config = dict(
    dataset='small charts drawn from random numbers',
    image_size=64,
    encoder_drop_path=0.1,
    encoder_conv_stem=False,
    text_encoder_layers=6,
    text_encoder_activation='relu',
    learning_rate=0.00098,
    eps=1e-08,
)
Rows from block 2 of the image encoder of a small contrastive image-text model, named by matrix and row number. Rows with one number belong to one neuron. Each number is 500 + 50 x the weight over its row's rms, rounded and kept within 0 to 999. All counts start at 0. Numbers have three digits each.
After each neuron's rows are labels from the 100 images, of 14848, where the neuron reaches its largest size: "responds to" is what is common among them. Only what is clearly more common there than usual is listed. The data: small charts drawn from random numbers.
# u: gMLP up (value half) (encoder.blocks.2.mixer.u.weight, 160x160), inputs 40-79
# v: gMLP up (gate half) (encoder.blocks.2.mixer.v.weight, 160x160), inputs 40-79
# out: gMLP down (encoder.blocks.2.mixer.out.weight, 160x160, transposed), outputs 40-79

u.66:435453555567541467570544534473497443418449444464412465495583442529452437445499485408501491422502557504460450482512461431
v.66:461584536512451505485585546550501485480587473574501444565428471424510467509469531500478463519521493443483469419474527496
out.66:548489442514544417412569455450537487566492570408449522583488507577453527526430442475389521488535468593517530474450451548
responds to: grid lines; horizontal bar chart

u.96:481538543435449499540508434470566530482546444504431503509576554489490541588482521493509519551434480496453512502573527526
v.96:500446510397542491501507469550521453496547615507542527502414501413503457386497535521523557497559531549473538494458503509
out.96:559425485444497433589441509517509472527515526532401560466476589531493445488506595515465563498500491491528541503414615464
responds to: peak in the middle; stacked bars

u.137:567564525579437565407494482455542472449598488383418574499498451519499522508473506468485513509486532510541531476534437579
v.137:517375452523482592538500466576565511452526461445519506579518528492608550528565480574452516543513503500478505556494527454
out.137:411506583539447403482415407537573501431493569499493493495430495455567513420493545458401476506585384468546608484500571429
responds to: ring chart

u.59:522435410494462538548528548567583425377419475534518457500509559456523573442497484468559493450481526422546458533516487450
v.59:537531494523544465486487521515584535569526573448437545533475495533476480494413500505416469466521488529476502426512554506
out.59:467464502478540464509575500472473484568572525579499489473547535504546452420520500472494484391464487453513619426412455474
responds to: ring chart

u.150:509574640338547566429487575542504437472554416430452492598370533562533474420548536522592510546583524427522525479468485539
v.150:550577495485554551550435547465501507598470505421474509464518526547556421431565525510469565541508530522510481565467460426
out.150:472463498511522387518512452454518499449456478523517522489536544530439420452531486511509425437513529557484398539483470535
responds to: stacked bars; items: four

u.23:553568523545526549517517421505470566480564469528539439558576501568515475560391474416398570503554552508559496365460532470
v.23:508491386423530481495570557441442491498530500466530494484471467396469536498484525542494512517556532578589457514442443584
out.23:486497499412486533434392508544517441463491500565429424411397545484433423480537571533475512449454455438482511539521445462
responds to: grid lines

u.129:504466536551481506526482566480512484442499517533511451524543523515540448582581589510533559459591562405480563528474510568
v.129:466483503444490430447512395484567582467514512529515481521432399505466527569426610459458482508526459571481511505527534490
out.129:445533521527469504512481489560492486513516550486462488480505476390552587493510485487548399554416553503405441559532512444
responds to: pie chart; horizontal bar chart

u.94:462452445532483428516529579500492388536455537482547505465532421563559558473534476458536434518421567448497434486570528505
v.94:513512409475586534553460477437459460539485544507411491468453511505504456539470479585460553486537465528465526569420489451
out.94:382498422618515560482589484450476574457489452600497500451536484455470478508538498516562463417510554554519517491569456495
responds to: ring chart

u.146:458577495460481457467495452406466498508493501463429535490517502507467517530502462491513489531541464572541498497425545527
v.146:576471453519558529573531463376595519537510490507498547569468508473508445484571410578421593484517502540537492496467360503
out.146:537475533476527519537474525552461546579446497447429468491554559551436495428574571507519523455500462502448418428471584508
responds to: horizontal bar chart

u.60:601553548423518471514465483458549552497535511433446510534441503497543460538571545442457539522481549556547586489475466624
v.60:538516452434561470523547469462439558499584366485433459566499526464446476510457599488518447442523555544546560508462377414
out.60:581482410558517522488408427419534540536538518545445561500397478501461536533614564524497599544550440472488486496572411464
responds to: horizontal bar chart

u.54:546452458553469528429482542508593552462424489541614502533496514575553590485543554339471425479508505569498476513502490441
v.54:587524447406566516484553488425533560547485527524432530491568428478489481524462460490574464428530570551590519508456510468
out.54:410485503467486484482470525548547444461478479568532482404463492468489469516487437530493580468499552417465404482563625396
responds to: histogram; area chart

u.15:547588530465471516476412621455640518422463562530476465553543549451541495485522524513514454454581386432612533457502480524
v.15:554547483516482490496451592482495514604535493484441478559462511463500463459529567477447513518493516495462443565482501477
out.15:466536581419514497417510486552488447474496570438455500475466518484565474478555571607536538419513562514459529486443539486
responds to: horizontal bar chart

u.132:567506507458497552526524578483471452445522533552488578492467510590523612514449369495527557514535511504406504554425513478
v.132:486539514529453601513508524477453455578594542490452450416461523513505516492452522462495514510469465521527428581376485494
out.132:524478572501383526469477469507566485509500519437483481454499584505447436525519534578452441521523429433509575494599481470
responds to: radar chart

u.117:533394574577448458504539622561497463497517468547535523472553492433592540460568484474542460411500537512497495508470433501
v.117:519472480452499572433527596495577598589492491395579561517408528464513543467397466487487508589505487565562444520538510587
out.117:553545549587484503505425459635488392592520529489515439531506523529479496497478542469470529546448418396508470457362596489
responds to: dark theme

u.3:509493519503550556454471490534491533625516489565507389495536468386572456539565558457497538460426429570542570408517458559
v.3:576496423506520457545520461519521526584527463503460445413521486448534511524494477524515501461540573584560462598527528557
out.3:453515539517444494463376579417561566515568551634420560540446496551417536474488480568460438480451532536505562495451543475
responds to: bar chart

u.125:496462484462528442532428467366409540570572605455443605434503564519421445591435458573493448476463503532445494574466474506
v.125:511482484523536460472506458397497551461600518464477487511470425425604536593558482554481532481341509487554585554521498542
out.125:556465528499459465530474509549519530513431499527503411461427584500488438437542451542463478512557462479560540536471615486
responds to: heat grid

u.133:506482440487446513444368489385427470535457492482549625422594457548558504585417463505525403496544467494455525534599529451
v.133:482516476590431498565596524501544537455456540531496486460422555476506508498547453538509509548451506505548464530517484464
out.133:375625577558488570450519464393513520401516490466453469404445481397453488632508453475517574489464451436442459452512458475
responds to: dip in the middle

u.139:443513604476567588451445466574464425498504482504452549521586557503473413523413578548520472532504470518465546450428519496
v.139:540556545486576565435466469521479479563526515478481446517403563542463387513482524490466472574485394632470446482496510549
out.139:501561431474497481497480486495545444554574508486533472560402520518436418463491584556412492494491380485470524495461501468
responds to: dip in the middle

u.49:514536607460475503505475452537528457513586502552363431525508519563602432518459582448532493521602535477449544547497466561
v.49:518448438445540513517520474457594490498460534445543546483561523523523424510451536538418489496462539472515400602477453427
out.49:436465464527502477548428531453571589458476545578464469448510531512441614478531474597605471510521462511431433533491551535
responds to: grid lines

u.72:601473496547431487511494548483500537572590505432500494511552520420517621498585511485430532425508506441515528471489443504
v.72:520530535541498555457509497553590502507614433424474447522425497476509539504511536396569513604522500525445503433498393636
out.72:483677535505470505450459545433463475482541416472572514437515374553517485512457540491611460610422497485493509437524507523
responds to: pie chart; heat grid

u.17:589506479512496617472468455492508570491497514588535511522479423536509429471465436521479555456534465468573559506483447550
v.17:525507496500467479561502522585377483522347504495616537480442516398442496506573460517439481518476522506588449525515569522
out.17:478549541532525594478470447481521526478464552607473481454552456539441505478461507417414493465551414608434421464537512406
responds to: heat grid; pie chart

u.110:448584529470505558493497503402467443502499438579410585502578437535462519530450480528506455515466573414453489559546490489
v.110:487496606428504504491502479518508535387551492504337441559478478495496577479483544520543495505455456527437499501476527497
out.110:577515492505427528487423490549452429532436546532467517547536537467463540446558530518555502412574484498459504510369510438
responds to: area chart; bar chart

u.53:502486523520436600464533500551549528428528506523433451599502597469508488541540603445448536535468471485553535506525465531
v.53:451553458373470458554424454462499424439496475463561552524527548484522540531494414510525490539448440373417448551423518511
out.53:438506531526590512498486562467511445378546437510513549555525395538492476528487506549593396449495483562540504520478481532
responds to: stacked bars; items: eight; bar chart

u.85:472474531514531559448400561508485582453525498413471521423525454477596517451551457509470465461546529495520558547572427517
v.85:492502424498558544490401468551489484402539511421502544472430490532648483473520482507462590486514556557526486484490562545
out.85:465509395537439470471489480525491408459588602503501529554383552582460508562531566567443559602425461575498559518421459511
responds to: histogram

u.70:539548495446496430530457422445503592499572464542385504571496551424499434578499556448478428538540485509420505489477452461
v.70:551537547575648475359423516506493492510482507461420512434533477421489493531486481492495559444556528550499510550510392519
out.70:468407462523504425472489501506490506572439530567481488536446484576542503436547494615482543472502473409493518503478508455
responds to: scatter plot

u.68:544482460525610554468478485430482498524548474470449501551562442550450463503525542474469466497469530492501488548488399488
v.68:520438459439555447523506392394523563399545399425521526475584483509544501531479488578495526435557517517505423432443533482
out.68:422522515557523482464605575475508490543470547566537551474444555517485549426525552554554422391505481394470518536523496381
responds to: legend

u.138:455531522438519497563433511475472422547447526450425532504484578463522484606439499603442518517536483556420483503399516420
v.138:540528567419552563477494412521505499500526522394390466555448525397452402534545563560475501457510484571453566557410457504
out.138:579554500512477551418497491554504497553518529541484471467498546497494439406598654586413419540579499465547569460446470473
responds to: rising; bubble chart

u.40:485440501480545537552569492381567561542495566511529421559548547478545588458551533456423543515497578491617517473486500595
v.40:560477526572559509505499461374445555549607438514450528548513506522478450527440574513529511479533449510549527587509399457
out.40:489541526566514533483491547533461523637618452445580465507441526493446397440444537525448476463483460514573526530388563499
responds to: peak in the middle; items: seven; lollipop chart

u.34:439527572424406586532471445407511516474566501430542573456455492502522614565386403543598542452497520447482385494543519481
v.34:466513520483457516567466427437496526530545509496549537454407522390502532452575598433545504501491461595505536526498464425
out.34:512474492527454526529520469551468553493491452504534504516466511505516506497471579528552529532503428520467595504569600461
responds to: stacked bars

u.27:554480560446564443472443478512446499415524469483494457536532460539512526532627515510534565423525466528561534460351449516
v.27:596490488501473535476506445442513583514532509496441455451395576503546507542555521511464581474540489620525466498535399537
out.27:450470503482642525545538459563506594482442491477488554533529426532479541476504458534509429578513552558509460491489486468
responds to: grid lines

u.39:471497637382495412514449500497513476503515445568482392542521507609525515537443487459556505512548552502556602501523548491
v.39:513575489513538533492501542544513401531462537478588443460562548446488485532606547435440534518579458481583472456521435485
out.39:390514545452503470595554606389444471515525513491545493465407508514431534502484508558576622390473467476470491546504451450
responds to: stacked bars; bar chart

u.149:479424518569444423449550498555468469421508413524488506541537470493438543489548558502537405417505566418464492475508602452
v.149:566542496386580522606517471439534522603559575478438484418445580472503425483497504549450508540495480576454512556410446483
out.149:534479487574442503539536513434434573590482412478524471548542519457581471524490455467570455462512516471465515453567496595
responds to: ring chart

u.63:477492472392525555495420477553459488613535526505479534496488477434519500507445512505488394574470494551449445573446495521
v.63:516433436413427481542491454518466454418511558339497542549492483505515571495465494473501521525584530492446430545505474516
out.63:490487567491501493581443571484437429397485532542540528482515539512530534488441504586384581520473508507455528521509554425
responds to: pie chart; heat grid

u.58:437583450577426537460473478497495512544600467455516485483491426503542453490527476414521517587435501486549535561580471428
v.58:461437507449431485558431585539507425533604560454571610531459469502416507500481476499464463558507556587399487486561537536
out.58:424519474479431563433375560525504516471533491487499554522542488598475468510436584547551481508450525530447531531403541485
responds to: one colour; grid lines; radar chart

u.134:523525484505453513515425486460452470643472448517475446499459556459570449524486503473456602502610533549534469431463469519
v.134:459615498462463503521498548485437450524517522463493558516352634487465507481522419548545648553478506492484474562472532507
out.134:486509457489525473383547482499477463465578536432460466479493477546454445519500535522529504470449478472496510556522570459
responds to: pie chart

u.135:425552565492485516507530484613514490516512568574408463475475551425439478566547499583472479519402418540433512523414445514
v.135:591545535428591529528482445484468464478535610407443476424457509490519479538470506562403528471572443512499570551410502524
out.135:513549556535500544539560450488457492516537477589531500651436460484493465539471538584479524518506461441567507496551506557
responds to: ring chart

u.98:529448539523496545504600582533567484486493479602447515482519507452525569493480488496435506505539522383591534310505545491
v.98:506491530446579526468481490509481456503494418458570545514492616521498561563601455463465482566488500556571408476470440497
out.98:504534533491544498478448454479481469499506591507440489521473547530496449517482414507461479514501449485458493547456419466
responds to: dark theme; ring chart

u.116:535530530464557537472440407493416504548497487485525474555436562474439407499454610558414419438503337492558518497520507526
v.116:568550540400532554426481468468525488485574494446509507523493483526556436521506532498466578583532491599514536483472416513
out.116:483600435465570568499452437422629546432514580518475620486384515541520534591471543537485498422458436539456477579510484429
responds to: scatter plot

u.14:583473581486509568538618429499592485519604558446492446532414548466461471568501520522405578559452440524554497477481442604
v.14:587561547529473565562520585529560501515492450545519475604509395518493393465540564421482602469442516570555482481474443526
out.14:539455618408518546475487482517475522481468454541539406473423420516565511517457487397500486578574443453406443484484434549
responds to: heat grid; pie chart

u.43:493482518465548558491459450499484589493531485494548450548437461462535464467477482460490532435594587474576499446498502501
v.43:467458526514549520534490515468508498606536476492417563515537451611387492551514515502535520507496491540493421521536343505
out.43:463470475522494430518482570420597519497521401430460486543510446581424531599516545541503488511389491585524455467525509543
responds to: radar chart

u.61:438623517546530547456405536530611526561475490335468546531566406517528435387530541443472481594545536625534484497485520501
v.61:529505417519637546519533519472534505575529511448589497445538490459434412490520477539497504431419496545524561556472452530
out.61:486446502507532508526561424557438575496489501540420393392515504440466576470530452488479514435460515487372574533447516499
responds to: bar chart; heat grid

u.99:499593542475532516360419457554517505470504517509465537611504507523459428490541615537441404516522451535461589541483478471
v.99:539552483411663550473481504473485513601529523432463459488466528467491458502499540493457550532550471591479516495431523539
out.99:604528471453599479502456475498546508536598556463545444597403553516477505572487516519472604566549413563523525507494465510
responds to: ring chart

u.140:567615512473528566501461459534514488502528560535486403551377596400569460566507532595382504526466414524459543491463429467
v.140:455552464539456519344461522463519535454589450512532524563443442592482505560402394475468535565529542498528419485465519591
out.140:495493535474448513449457562598561567437570470600583549590471427579468512548529440441595450477499481459433445546491506608
responds to: one colour; falling; area chart; kind: histogram

u.57:490606543487510519506463456581466491518508535500509498472452516479457387531504513495511484517511492512456544501425512529
v.57:477535532574512545378451526547499471534449422466566549581428560509415458554492467478527468504508465477508424498630517453
out.57:540590562429544507358526432561462486448527559500443452510481527474483445463545555556480428508477529489486509492450518484
responds to: dip in the middle; area chart; bar chart